config.yaml
model: "segmentation model"
dataset: "simulated telescope pictures of galaxies"
train_examples: 195000
image_size: 48
crop_scale_min: 0.8
horizontal_flip: false
translate: 0.06
num_classes: 2
arch: "unet"
norm: "groupnorm"
activation: "relu"
weight_standardization: false
pixel_unshuffle: 2
widths: [64, 128, 192]
blocks_per_level: 1
block: "plain"
attention: false
upsampling: "pixel_shuffle"
init: "lecun_normal"
optimizer: "adamw"
lr: 0.0044
beta1: 0.8
beta2: 0.999
eps: 1e-08
steps: 34200
batch_size: 128
epochs: 22.4
lr_schedule: "cosine"
final_lr_fraction: 0
warmup_steps: 1710
weight_decay: 0.08
Rows from block 3 of a small segmentation model, named by matrix and row number. Each number is 128 + 32 x the weight over its row's rms, rounded and kept within 0 to 255. All counts start at 0.
After each channel's rows are labels from the 100 images, of 14976, where the channel reaches its highest value: "responds to" is what is common among them. Only what is clearly more common there than usual is listed. The data: simulated telescope pictures of galaxies. In brackets: how many of the 100.
# conv: 3x3 conv (model.mid.1.conv.weight, 192x192x3x3, each kernel summed), inputs 0-191

conv.121 [123 132 177 152 108 134  78 157 132 131 188 117 170 162 149 120 150 155 169 187 162 151 134 165 165 223 165 174 140 108 164 166 128 155 129 144 138 153 128 134 126 158 147 125 181 173 164 130 152 149 178 135 151 152 100 131 110 132 142 211 121 190  90 102 128 176 121 164 195 131 170  74 133 140 136 137 164 154 177 200 138 141 164 149 118 127 118 135 178 135 130 163 176 126 145 171 120 124 201 156 154 155 143 158 165 163 132 158 176 126 169 153 157 167 119 133 192 150 156 146 152  69 178 144 158 141  27 132 134 117 151 139 175 138 120 161 129 140 136 130 139 152 126 165  95 100  60 108 137 207 182 160 159 104 120 140 139 126 180 142 135 148 123 151 157 138 160 128 146  93 103 102 139 161 144 133 140 152 132 181 126 137  86 153 143 132 170 191 136 134 179 158]
responds to: bright star with spikes (100); small (49); edge-on disc (47); irregular (42)

conv.69 [149 124 169 151  73 123 109  94 127  72 165  88 104 100 120  76 131 102 125 113 131 112  94 107 186 100  92 133 124  66 130 132 116 185 128 133 128 148 142 142 149  95 131  83 115 165 123  84 118 153  93  87 122 155 179 152 161 157 103 116 118  89 135 134 108  88 138 135 114 143  44 178  66 122 135 116 159 116  52  75 121 125 117  73 145 153  68 137 116  80 160  91 134 149  76 110 108 137  86  94 115  88 117  94  84 101 129 100  83  75 113 129 124  97 106 128 120 116 152 196 126 117  83 151  80 126  82 135 137 142 154 143 120  96 149 129 154 132 154 153 169 183 163 133 126 134 125 113 106 104  63 120  90  66 127 130 112 169  43 140  84  96 148 117 111 148  24  64 104  83  66  54 120 111 132  82 101 111 107 110 156 142 143 129 138 168 110 116  88 132 122 170]
responds to: star cluster (97)

conv.67 [123 160 138 125 138 131 203 127 118  88 150  44 107 100 140 154 131 111 103 109 124 150 137 104 174  82 102 125 147 109 125 124 149 171  85 140  92  55 109 125 108 118 143 134 166 145 139 126 115 130  64 134 133 170 226 119 168 136  95  89 123 137 117  85 162  98 214 137 111 159  37 231 101 114 105  95 126 167 105 144  98 124 184  99 158 155 153 130  89  65 145 156  68 136  68 112 127 177  97 120 102 114 103 111 114 124 143 112  69 109 155  97 102  97  90 125  83 109 126 167  91 128 117 115  89 122 137  88  85 112 130 106  48 113 165 118 125  93 126 105 149 181 178 134  94 104 110 100  97 131 150 163  96 112 103 108 125 133  79 127 167 119 133 179 146 139  64 116  94 114 138 114 120  88 169  93 121 119 127 154 126 131 216 101 129 139 102 130 123 139  93 134]
responds to: star cluster (100); noisy (69)

conv.104 [124 124 142 103 113 123 135 122 151 101 165 109 129 112 131  61 126 133  81 142  76  44  48 136 107  98 102 156 151  97 121 145 141 116 154 153 137 130 121 159 126  94 109 104 112 138 162  96 121 130 107 111 158  73 112  84 148 166 101 105 153  83 156 186  35 115 115 144 108 112 163  90 136 150 164 132 100  91 133 118 140 128  66 134  48 111 154 148 138 154 127  76 141 130 132  79  54  74 118 145 100  61 108 133 106 102 119 137 128  98 144 149 128 134 157 154 125 172 157  84 145  82  95 139 160 155 113 125 163 211 132 202  98 126  48 116 174 126 167 177 177  83 120  81 138 195 153 123 131 111  88  54 105 144  99 162 146 112 143 157  93 122 125  94 135 129 159 172 158  92 109  92 155 159 111 149 138 142 143  82 178 167 109 145 158 100 125  77  99 140 125 156]
responds to: star cluster (100); bright star with spikes (84)

conv.22 [159 128 141 181  63 123 126  78 158  97 172 154 139 135 130  86 148 171 141 133 152 119 119 138 181 132 129 156 143  70 156 148 121  81 155 150 149 127 163 156 162 130 169 148 149 173 146 120 148 159 155 100 132 162 171 123 150 163 180 159 130  92 107 136 128 104 184 154 100 147 110 218 105 145 171 150 141 156 141 118 144 148 116 115 143 163 117 162 161 138 166  99 220 161 111 117 125  73 170 133 117 133 160 129 130 109 128 132 192 130 135 119 153 153 154 141 160 152 153 178 180 143  44 168 152 122 133 167 171 176 165 187 171 131 165 164 169 154 167 179 157 166 152  93 104 127 149 160 154 104  27 169  92  97 132 167 151 165 156 166 107 135 157  93 139 152 145 148 171 140 154 138 159 150 174 121 152 134 148 167 173 173 164 165 174 130 122  82  82 139 167 167]
responds to: star cluster (100); bright star with spikes (100)

conv.129 [142  89 145 134 105 125 120 107 130 146 141 105 114 123 139  59 116 119 116 129 139  98 159 125 145 136 101 139 131 122 138 133 137 144 134 141 147 184 149 138 146  47 119  46 109 143 120  78 139 144 126  72 134 135 159 109 210 139 102 132 140  53 167 170 150  70  82 137  74  82 131 111 110 133 142 142 117  88 107 111 144 146  91 113  96 135 108 134 128 156 146  47 123 141 140  65 142  82 137 121 135 145 137 130 141 123 113 121 135 116 121  81 140 132 140 135 116 138 151 167 146 143  33 152 131 140 100 144 139 243 153 212 114 101  86 115 132 138 132 136 132 157 149  58 141 142 133 144 135  54   0 164  56 146 166 127 136 119 122 138  42 105 140  76 135 115 112 131 167 116  90  97 140 139 127 143 140 146 133  79 137 143 166 146 140 115 115  44 122 139 130 154]
responds to: star cluster (100); bright star with spikes (58)

conv.106 [133  89 101 176 108 106  81 104 146 134 167 144 137 125 133 109 133 106 103  99 171 184 182 119 215  72 113 120 127 125 141 134 123  88 135 126 151  58 169 135 163 152 102 120 101  83 142 135 174 171 100 112 123 165 194 149 207  99  94  93  94 147 129 118 117 110 125 109 110 142 122  65  97 132 158 150 185  94  89  95 145 131 149  94 135 156 110 167 122  69 183 107 106 159  96 134 147  92 101 130  99 165 149 123 117 100  83 141 122 148  78 238 137 115 141 104  91 114 171 208 150 104  81 120  88 124  70 157 112 182 116 180 125 108 132 122 119 143 126 126 117 164 186 110 136 118  39 134 122 108 162 158 112 110 184  92 154 125  96 159 146  94 168 156 116  75 101 148 110  74  94 128 115 104 168 112 152 111 130 144 142 133 177 146 133  84 102 103 142 173 112 164]
responds to: star cluster (100); bright star with spikes (61)

conv.180 [111 121  53 145 146 119 155 114 143 143 144 173 152 134 175 142  97 134 183 113 120 118 128 140 126 123 167 127 117 132 153 153 137  62 106  96 134 120 125 107 133  95 120  83 142 135  85 113 154 177 135 152 179 166 132 178 190 113 154 133  90 191 144 127 130 175  65  79 152  59 145 139  63 106 138 121 171 170  84  86 122 103 108  80 140 119  93 136 119  68 126 125 131 122  89 125 188  65 158 100 117 150 106 119 124 118  96 104 108 140 123 111 115  75 123  66  82 103 146 158 161 167  61 113  78  86 141 137 135 175 105 122 216 110 180 126 111 107 100 125 112 146 154 171 128 115  93  85  63 169 112  95  49 104 136  89 114 142  85 133  89 111 108 138  85 104  61 101 103 125  72 103 109 144 118  77 150  99 120 153  97 117 171 126 114 149 161 151 166 173 176 158]
responds to: bright star with spikes (100); star cluster (53); edge-on disc (28)

conv.188 [102 118  72 108 130 164 177 139  98 121 176 198 106  90 100 158 100 125 148 101  84  99 118  86 104  82 158 174 138 137 129 122 120 173  89 103 122 119  78 105  81 122 146 109 187 102 145 142 106  90  85 137 159 119 117 172 153 117 122  90 115 178 147 144 121 146 117 102 167  96 182  94  99 139 139 106 146 168  91 151 112 117 109  91 178  70 149 121 102  85  91  83  73  82 131 150 125 114  81 129 110 119  99 102  91 114 127 127  73  95 174 159 102  80 116  99 113 122 121  83 114 195  96 111 121 156 206 114 114 142  95 176 150 114 200 120 153 102 139 142 151  86 108 116 158 152 147 112  97  86  48  93 172 136 142 166 123 149 104 135  96 107  54  74 114 134  90 111  46 127 104  88 137 148 103  38 115 107 127 116 115 111 136  80 115 189 133 105 115  93 159 141]
responds to: star cluster (100)

conv.0 [116 186 119 132 160 119 141 170 134  74  99  98  55  78 124 156 105 119 116  88 103  84 117  70 144 109 144 126 151 174 128 115 109  92 124 125 108  50 115 120 113 183 141 208 140 121 150 201 128 128  93 174 123 158 168 100 103 146 163 111 127 156 121  83 115 149 157 104 163 176 136 107 135 110 132 115  99 139 149 145 111 118 137 122 145 130 158 112 105  95 115 234  99 116 129 168 136 183  99 100 111 101 112  91  98  99 118  97  88 100 150 153 114 104 125 117 117 115 117  97 108 113 155 129 127 105  56 128 122  20 125  13 114 120  99 133 130 121 125 121 134 107 134 178  92  50 110  78  88 199 216  86 152 150 111 119 115 108 170 131 192 141 119 173 109 142 153 117 108 104 183 170 128 101 136 125 109 105 120 129 124 135 141 113 134 121 121 166 176 114 128 106]
responds to: bright star with spikes (96); round elliptical (75)

conv.14 [118 116 120 116  68 114 104  95 120 119 120  70 108 115 102  77 114 120  79 102 110 109  93 112 152 109  82 122 129  85 125 107 137  50 111 128 125  39 146 127 141  49 124  65 123 118  99  66 125 116 109 112 105 136 150  77 115 126 105 125 120  69 112 109  62  73 112 111  70 109  62 161  95 119 118 126 110 139 102 100 124 132  91  87 110 150  77 126 119  80 147  90 103 150  60  54  62 108 131 110 115  61 117 110 117 112 126 109 130 121 105  56 113 115 124 121 112 121 125 157 119  59  63 132 106  86 131 128 121 158 137 161 107  82 123 109 122 114 118 126 106 159 145  69 133 113 145 124 114  94  76 109  56 125 139 104 121 110  60 110  86  70 142  84 126 116  64  93  87 107  62  67 122 110 102  97 119 119 119  79 115 124 155 120 119 104 115  76 105 108  93 119]
responds to: bright star with spikes (100); lensed arc (28)

conv.140 [151 111 120 102 110 148 141  99 147  93 145 102 112 113 110  67 107 107  78 111 105 106  82 114 124 109  91 125 129 110 145 139 133 107 151 127 139 130 127 132 131  59 118  71 122 124 123  95 150 136 109  79 116 142 103  87 160 158  95 117 135  31 143 138 120  56  97 113  47 103 102 156 105 131 135 144 132 113 123 111 142 133  89  98 102 120 121 120 100 134 114  42  96 116 101  53  82  87 113 100 113  87 125 110 115 108  97 117 129 107 120  53 142 124 123 131 113 148 128 130 163 113  37 139 131 131 109 158 165 199 139 174 112 130 117 105 147 144 146 151 147 109 137  31 127 136 146 135 133  21   5 109  52 142 127 146 128 119 115 120  50  79 114  71 109 118 129 129 141 103 110 128 135 122 123 130 142 135 137 122 147 143 120 145 137  74 104  36 116 132  86 147]
responds to: star cluster (94); many stars (82)

conv.72 [105 133 112 142 139 113 122 115 146 145 152 162 124 117 160 145 125 118 182 140 145 131 184 130 198 122 162 126 135 124 131 128  95 135 118 122 124 144 145 127 137 177 141 174 163 155 156 167 123 161 112 125 136 128 180 167 185 121 180 152  91 154 112 142 131 178 109 118 165 102 167  66  92 136 124 123 174 133 150 181 114 116 166 104 146 140 127 118 136  96 163 154 156 144 131 159 187  83 122  98 116 211 139 132 136 122  87 116 123 115 141 189 111 125 125 110 146 107 164 181 131 133 136 120 113 126  67 120 127 220 112 240 198 175 174 204 125 129 123 119 118 199 145 167 112 140  30  70 105 172 147 154 154  65 155 115 114 127 155 122 159 145 135 176 124 112 117 120 149  91 172 141 115 128 177 113 135 105 127 215 116 134 164 127 142 147 121 164  99 152 210 163]
responds to: star cluster (100); bright star with spikes (100)

conv.7 [137  90 101 116  47 131 147 114 136  59 132 121 160 159 145  96 116 137  78 141 109 133 146 159 103  97  69 114 116 114 119 131  89  46 110 106 131  75 158 130 150  82 114  99 131  99  69 117 124 121  95 141 129 103 117 113 134 131 105  90 112  78 126 125 115  55 143 101  70 162  24 171 114 100 113 131  77  74  81  51 118 128  85 134 142 166 107 150 133 105 182  91 138 178 114  95 125 108 105 118 135 139 127 134 142 129 119 130 105  96 124  81 132  72  82 126 100 123 164 133 114 144  89 123 107  87  53 117 124  82 114  71  81 110 112  98 129 140 120 134 107 149 139 115 127 111  76 132 102  66  65 167  65 118 160 107 147  94  45 122 115 148 167  76 150 116  36  81  98  80  98 113 115 101 119 126 129 111 115 125 129 130 141 124 130  69 131  87 153 143 106 132]
responds to: star cluster (100); bright star with spikes (100)

conv.47 [ 79 126 113 125 130  98 126 106  89 124 115 133 104  99 115 136  99  89 149  92  88 129 118  95 159 120 131 108 102 114  99  95 113 105  64  85  76 132  82  73  79 148  86 150 100 132 121 145  95 102 100 121 109 110 144 131 128  87 142 112 100 133 101  96 103 124 142  90 128 124 128 125 109  91  82  76 138 118 114 124  77  80 148 117 121  88 119  66  89 108  94 148  87  85 117 147 131 127 111  95 101 134  80  95  98 113 118  85  77 106 106 145  70  83  95  67  91  67  93 117  74 108 111  92  75 111  99  85  76 146  87 135 145 126 147 147  79  70  80  74  91 113 104 136  94  70  81  59  80 137 135  87 119 111 108  65  64 125 119  77 158 135  83 146  96 116 105  85 126  97 157 151  82  92 158 111  85  83  83 151  70  80 135  77  73 125 116 130 118  76 135 104]
responds to: noisy (84); barred spiral (82); winding: anticlockwise outward (48); winding: clockwise outward (34)

conv.13 [157 154 142 130 110 152 125 164 161 146 151 163 188 173 128 162 140 151 108 156 148 155  33 171 114 189 143 152 148 153 147 171 146 101 166 165 157 136 167 160 159 117 137 111 135  90  74  99 155 151 186 177 153 155 128 143 106 151 148 190 176 142 148 171 174 169 176 145 180 160  69 202 165 121 131 158 122 129 130 111 158 153 125 160  86 148 108 151 172 145 147 106 170 157 138 106  67 105 148 151 134  99 153 143 155 138 132 155 183 148 162  66 196 145 119 187 176 165 130 113 163 176 156 173 166 155 158 170 150  66 172  64 138 141  80 167 134 171 145 159 121 138 154 149 123  66  99 145 155 123 112 139 123 129 136 120 152 129 150 129 133 150 151  99 166 119 140 112 136 167 126 147 157 136 138 169 173 163 154 154 175 165 141 193 171 115 165 163 152 157 138 150]
responds to: bright star with spikes (100); star cluster (47)

conv.127 [159 115 150 113  97 212  38 143 149  95 162  85 148 140 130 125 114 145 148 171 147 131 127 142  70 196 157 186 147 128 163 163 113 122 158 128 138 187 123 152 127 133 131 132 183 167 149 137 164 122 170 181 140 155  19 128  98 162 112 175 157 160 126 130 132 168  85 169 154 114 192  86 133 143 145 156  93 136 142 100 149 161 120 159 159 139  89 130 154 186 127 146 153 132 114 140 122 135 161 140 137 144 164 125 144 151 108 132 158 110 191 192 160 147  91 144 165 193 167  63 143  96 155 137 159 136 135 131 148 132 129 131 103 138  94  79 158 149 155 156 164 107 130 161  96 109 113 115 135 158 118 129 181 143 132 179 159  44 121 158 123 161 141  84 161 118 122 148 177 103 146 129 173 156 155 148 167 154 164 145 134 146   9 152 159 121 167 148 153 131 114 140]
responds to: bright star with spikes (100); small (49); edge-on disc (39); star cluster (28)

conv.73 [132 118 119 148 141 118 119 109 174 119 192 106 129 139 172  98 108 143 129 135 152 101 192 144 161 105 133 121 111 110 136 150  77 118 114 139 138  94 151 123 147 136 130 126 174 132 131 119 129 152 116 137 156 131 172 132 181 106 116 125 109 164 135 133 160 154  64  92 153  42 116  39  94  93 128 133 155 102 106 127 126 144 119 102 120 142 109 142 148  62 169 116 141 153  92 116 199  77 129 120 116 189 146 120 141 115 102 112 141 106 150  99 141 109 136 133 158 111 156 181 131 120  83 147  89  74  44 138 112 203 141 206 176 128 119 175 100 139 104 115 102 203 157 149 103  57   0 132 130 167 129 158 100  85 145  87 130 113 109 123 134 140 141 171 155  91  68  80  94  83 149 140 124 129 182 115 154 140 139 194 123 150 161 149 138 107 157 128 134 156 172 172]
responds to: star cluster (100); bright star with spikes (100)

conv.2 [132 115 128 113  54 107 136 127 149 106 131  69 134 140 133  41 130 149  93 137 140 112 119 135 143 139  57 127 141 114 126 126 136 112 145 139 126  81 126 132 127  44 133  69 118 128 133  72 123 131 143  97 128 121 125  53 107 144 131 143 125  63 118 125 143  86 147 139  81 135  71 145 145 137 155 129  55 124 128 126 131 129  34 131  53 125 122 129 146 165 116  55 142 120 124  37  99 107 158 152 128 100 134 134 131 116 129 144 159 110 142  29 129 153 142 132 138 152 121 121 155 101  58 137 142 126 110 136 153  90 138  69 113 122  54 105 149 128 149 156 139 114 127  65 101 132 180 142 134  76  42 132  66 140 108 147 131 102 127 145  50  97 125  57 117 129 149 152 157 110  81  94 143 134 100 148 132 135 131  39 139 133 126 132 144  98 136  54 144 135 111 129]
responds to: bright star with spikes (100)

conv.105 [135  86 120 149  93 135 125 107 115 142 150  88 155 156 126  64 135 127  70 135 132 169 105 156 131 110  63 112 139  84 133 112 125  60 129 147 130 130 137 138 133  67  93  67  86  85  91  60 131 117 109  81 111 134 144 106 155 131  95 111 124  54 142 123 134  90 117 120  73 124  76 127 122 106 117 137 117  96 107 108 130 140  62 101  86 132 112 119 110 103 125  73 104 134 119  63 101 115 137 129 153 132 140 134 156 166 159 121 106 136  91  36 127  95 129 142 109 135 131 160 125  99  69 142  98  82  37 129 123 184 134 185  90  93  64  87 118 134 115 123 114 164 137  75 154  86  71 126 149  93  52 142  65 126 151 106 124  90 127 116  63 104 141  73 153  88 127  79 115 109 107 110 140  93 121 137 140 137 141  81 139 145 154 141 137  33 102  60  84 117 108 119]
responds to: bright star with spikes (100); star cluster (73)

conv.141 [143 105 124 111 119 137 137 101 144 101 141  78 128 128 109  70 101 105  81 115 111 122  78 130 124 110  95 127 127 119 140 134 135 115 145 128 131 132 120 120 124  57 126  69 119 122 115 100 143 134 117  82 115 151 103  90 167 155  98 117 131  29 156 154 112  61  88 118  44 101 102 143 100 132 129 131 141 115 104 105 135 127  98  96  92 112 115 125 106 131 115  49 113 112  99  47  79  86 109 109 112  77 119 112 119 108 103 116 132 119 119  39 140 124 133 130 116 143 127 132 155 107  41 138 119 123 117 151 153 210 142 184 104 129 110 103 142 139 140 145 137 104 130  39 137 144 153 144 140  21   1  99  41 146 136 138 120 119 108 117  57  82 106  79 109 115 124 125 149 110 117 138 128 118 127 131 137 131 129 123 142 133 119 149 133  72 109  41 125 135  86 143]
responds to: star cluster (100); many stars (72)

conv.17 [134 142 121 114  74 144 197 120 134 110 155 134 125 114 151 125 149 139 165 121 167 128 187 118 100  95  94 115 132  99 119 114 118 179 131 120 118 167 135 131 134  93 106 109 139 150 139 103 118 132  84 122 117 104  80 111 112 148 134 110 103  87 116 103 150 124 205 122 125 193  34 112 128 154 143 118 127 119 147 179 123 118 102 129 156 147 167 134 127 162 143  57 131 142 190 102 153 128 127 119 120 181 141 108 117 131 125 116 113 115 159  42 112 135 135 108 140 119 136 137 153 150  59 114 116 151 116 133 155  59 123   4 115 147 142 159 163 118 157 146 152 147 134  78 130 171 173 108  98  66   0 156  98 104 121 156 129 174 144 155  88 137 142  72 120 154 124 122  93  98  88  91 129 127  91 143 128 110 116 114 144 130  87 123 145 131 134  63 126 139 121 133]
responds to: bright star with spikes (98); irregular (60)

conv.89 [157 132 150 139 137 167 107 148 163 117 158 191 153 159 120 164 138 154 103 160 150 117  63 149 127 147 145 155 154 143 159 170 128 111 193 168 171 137 158 163 160 128 128 133 127 112 143 131 161 150 152 149 145 160 113 176 116 190 137 153 170 124 130 145 129 124 169 158 151 143 116 168 157 177 180 169 166 142 137 110 174 159 160 148 148 135  86 154 152  94 140 118 150 144  99 115 102 123 129 153 146 106 164 162 156 125 147 169 168 111 146  75 197 157  85 186 160 191 132 112 188 155 149 177 181 140 128 177 204  95 179  81 134 157 154 113 196 177 188 208 184 114 152 128 134 100 118 161 161 119 121 127 127 137 128 191 158 173 127 169 162 137 147 129 157 133 136 171 136 160 152 157 177 165 156 158 172 183 162 181 186 165 113 180 169 116 139 141 137 158 127 157]
responds to: bright star with spikes (100)

conv.131 [134  98 139 124  96 114 117 106 143 135 144 112 119 124 125  46 116 124 108 123 109 112 135 121 145 155  95 135 150 123 132 111 152 150 145 137 136 206 131 146 133  63 104  50  95 142 149  64 126 131 134  66 127 117 155 115 194 150  99 141 118  68 181 154  88  83  97 137  85 126 128 108 138 138 161 134 118  60 116 112 134 143  87 140  88 121  89 122 139 166 122  61 112 120 148  72 118  85 153 132 128 126 126 121 126 124 117 124 145 117 126  85 113 148 149 147 100 151 136 138 161 116  61 144 155 163  79 139 156 238 145 215  72  89  67 112 152 128 149 151 147 125 141  59 141 166 135 136 139  56  24 119  69 157 155 148 121 116 122 153  42 128 121  76 132  94 119 151 175  91  79  88 152 145 101 145 130 130 141  69 146 137 151 130 149 111 115  68 118 134  93 140]
responds to: star cluster (100); many stars (73)

conv.29 [150 125 119 134 140 155  93 151 149 143 159 108 163 157 124 122 121 150  49 153 121 128  71 150  93 174 122 140 130 149 145 143 138  85 143 134 136 119 127 136 128  59 109  76 127 108 113  96 140 145 176 137 146 122 124 122 218 142 120 169 195  84 185 183  75 104  57 125 105 107 199 101 121 110 128 134  86 120 107  89 134 127  79 119 119 127 120 148 158 116 137  70 163 136  69  59 111 145 154 134 124  79 138 129 146 123 138 130 169 103 146  85 164 145 102 161 134 165 130 112 146  64 119 128 127 123 135 136 139 251 124 232 107 120  54  91 131 143 129 144 128 102 130 118 145 117 157 125 117  95  33 101 115 182 149 138 138  89 120 136  69 100 127  71 151  96 111 124 103 135 116 135 143 128  97 148 141 145 140  66 152 152 156 152 149  53 146 112 141 155  86 143]
responds to: star cluster (100); bright star with spikes (94)

conv.45 [171 172 133 156  98 201 116 114 155 107 172  89 123 119 117 118 129 142  84 130 130 128  94 107 117 130 112 143 145 106 140 107  88 113 158 135 172 115 155 173 157 100 168 108 160 155 146 110 167  92 101 156 131 137 149  84 105 175 135 116 132 157 103  98 128 150 145 117 134 173  89 139 109 149 187 163  58 162 112  99 164 146  79 109 100 149  91 106 113  93 119 132  90 140  97 105 124 177 126 130 135 108 177 137 128 119 164 147  92  93 126  82 133 132  65 131  84 173 121  43 128 177 121 167 143 168 109 174 184  91 152  74 112  92 132 110 197 173 180 207 186 108 151 129 100  87  69 102 104 166 105 163 125  70 148 175 147 145  74 169 131 103 153 114 143 167  78 126 107 145 126 123 175 146  88 106 177 164 186  92 183 159 171 133 152 145 121 123 126  85  62 104]
responds to: bright star with spikes (100)

conv.32 [157 116 156 123  49 164 203 130 146  93 142 139  98 114  98  80 116 141 140 125 112 111  99 109 120 137  77 148 138 105 138 150 124 183 160 149 140 184 120 136 121  65 110  75 135 137 158  71 153 130 139 108 137 133 131 119 132 158 122 134 171  69 126 125 165  82 124 148  84 109 111 132 135 135 151 138  75  94 127 138 140 128  60 119 113 110 135 119 125 175 107  60 102 107 169  80 113 121 156 130 134 110 139 126 132 130 131 146 147 107 151  74 141 152 125 150 109 163 109  89 166 192  51 166 181 185 163 160 167 118 167 117  81 133 111 116 149 134 149 158 160 104 122  68  93 130 166 153 137  66  20 129 107 140 101 168 134 140 135 140  52  96 111  31 132 119 134 171 186 121  84  79 156 141  77 160 152 147 149  58 147 133 118 139 135 165 123  57 137 104 100 129]
responds to: bright star with spikes (100); barred spiral (47); winding: clockwise outward (35); winding: anticlockwise outward (33)

conv.25 [107 139 122 102 145 122  74 158 108  85  85 135 130 127  98 191 124 134 157 128 140 130 140 129 112 127 183 134 128 135 129 114  87 110 105 122 120  78 124 113 121 197 175 211 146 114 133 230 122 122 120 180 121 141  82 156  70 104 121 132 111 184  60  70 125 177 126 126 182 116 154  71 138 126 117 122 155 164 150 149 120 122 182 126 153 133 111 120 140  91 127 220 165 131 127 205 123 172 123 148 127 129 126 128 126 124 133 123 119 119 132 168 122 131 119 104 151 107 127 131 101  94 170 117  98 106  86 114  99  33 114  38 144 134 165 137 108 126 108 103 103 121 118 187  85  77  64  98 106 192 202 112 171  78  91  95 119 137 120 123 200 122 129 171 125 144 107 114  72 139 161 142 112 110 129  98 125 122 121 168 109 123  76 117 127 139 153 185 168 120 174 111]
responds to: bright star with spikes (90); noisy (73); winding: clockwise outward (39); many-armed spiral (38)

conv.186 [113 120  83 122 132 156 150 144  93 156 153 216 149 120 114 179 109 127 201 112 103 128 161 121 165 129 176 141 157 143 120 114 163 179  93 100 109 229 114 120 107 162 167 151 148 133 104 152  89 114 126 149 122 147 161 169 173 121 166 144 137 141  89 127 142 174 158  95 153 150 190 149 108 128 141 113 166 186 123 139 111 126 144 109 208 112 118 111 129 146 127 126 129 116 136 175 149 140 134 131 104 153 102  94 108 119 111 105 119 116 192 176 102 114 105 109 141 121 114 133 109 201 124 133  95 167 255 112 118 189 126 205 229 188 195 158 144  90 128 131 135 120 102 142 137 149 156 113 111 132  88 149 158 124 136 119 132 135 124 153 132 169  98  93 124 161 114 106 135 153 162 143 141 126 147  93 105  97 129 151  97 122 214 101 127 191 139 151 119  75 177 162]
responds to: star cluster (100)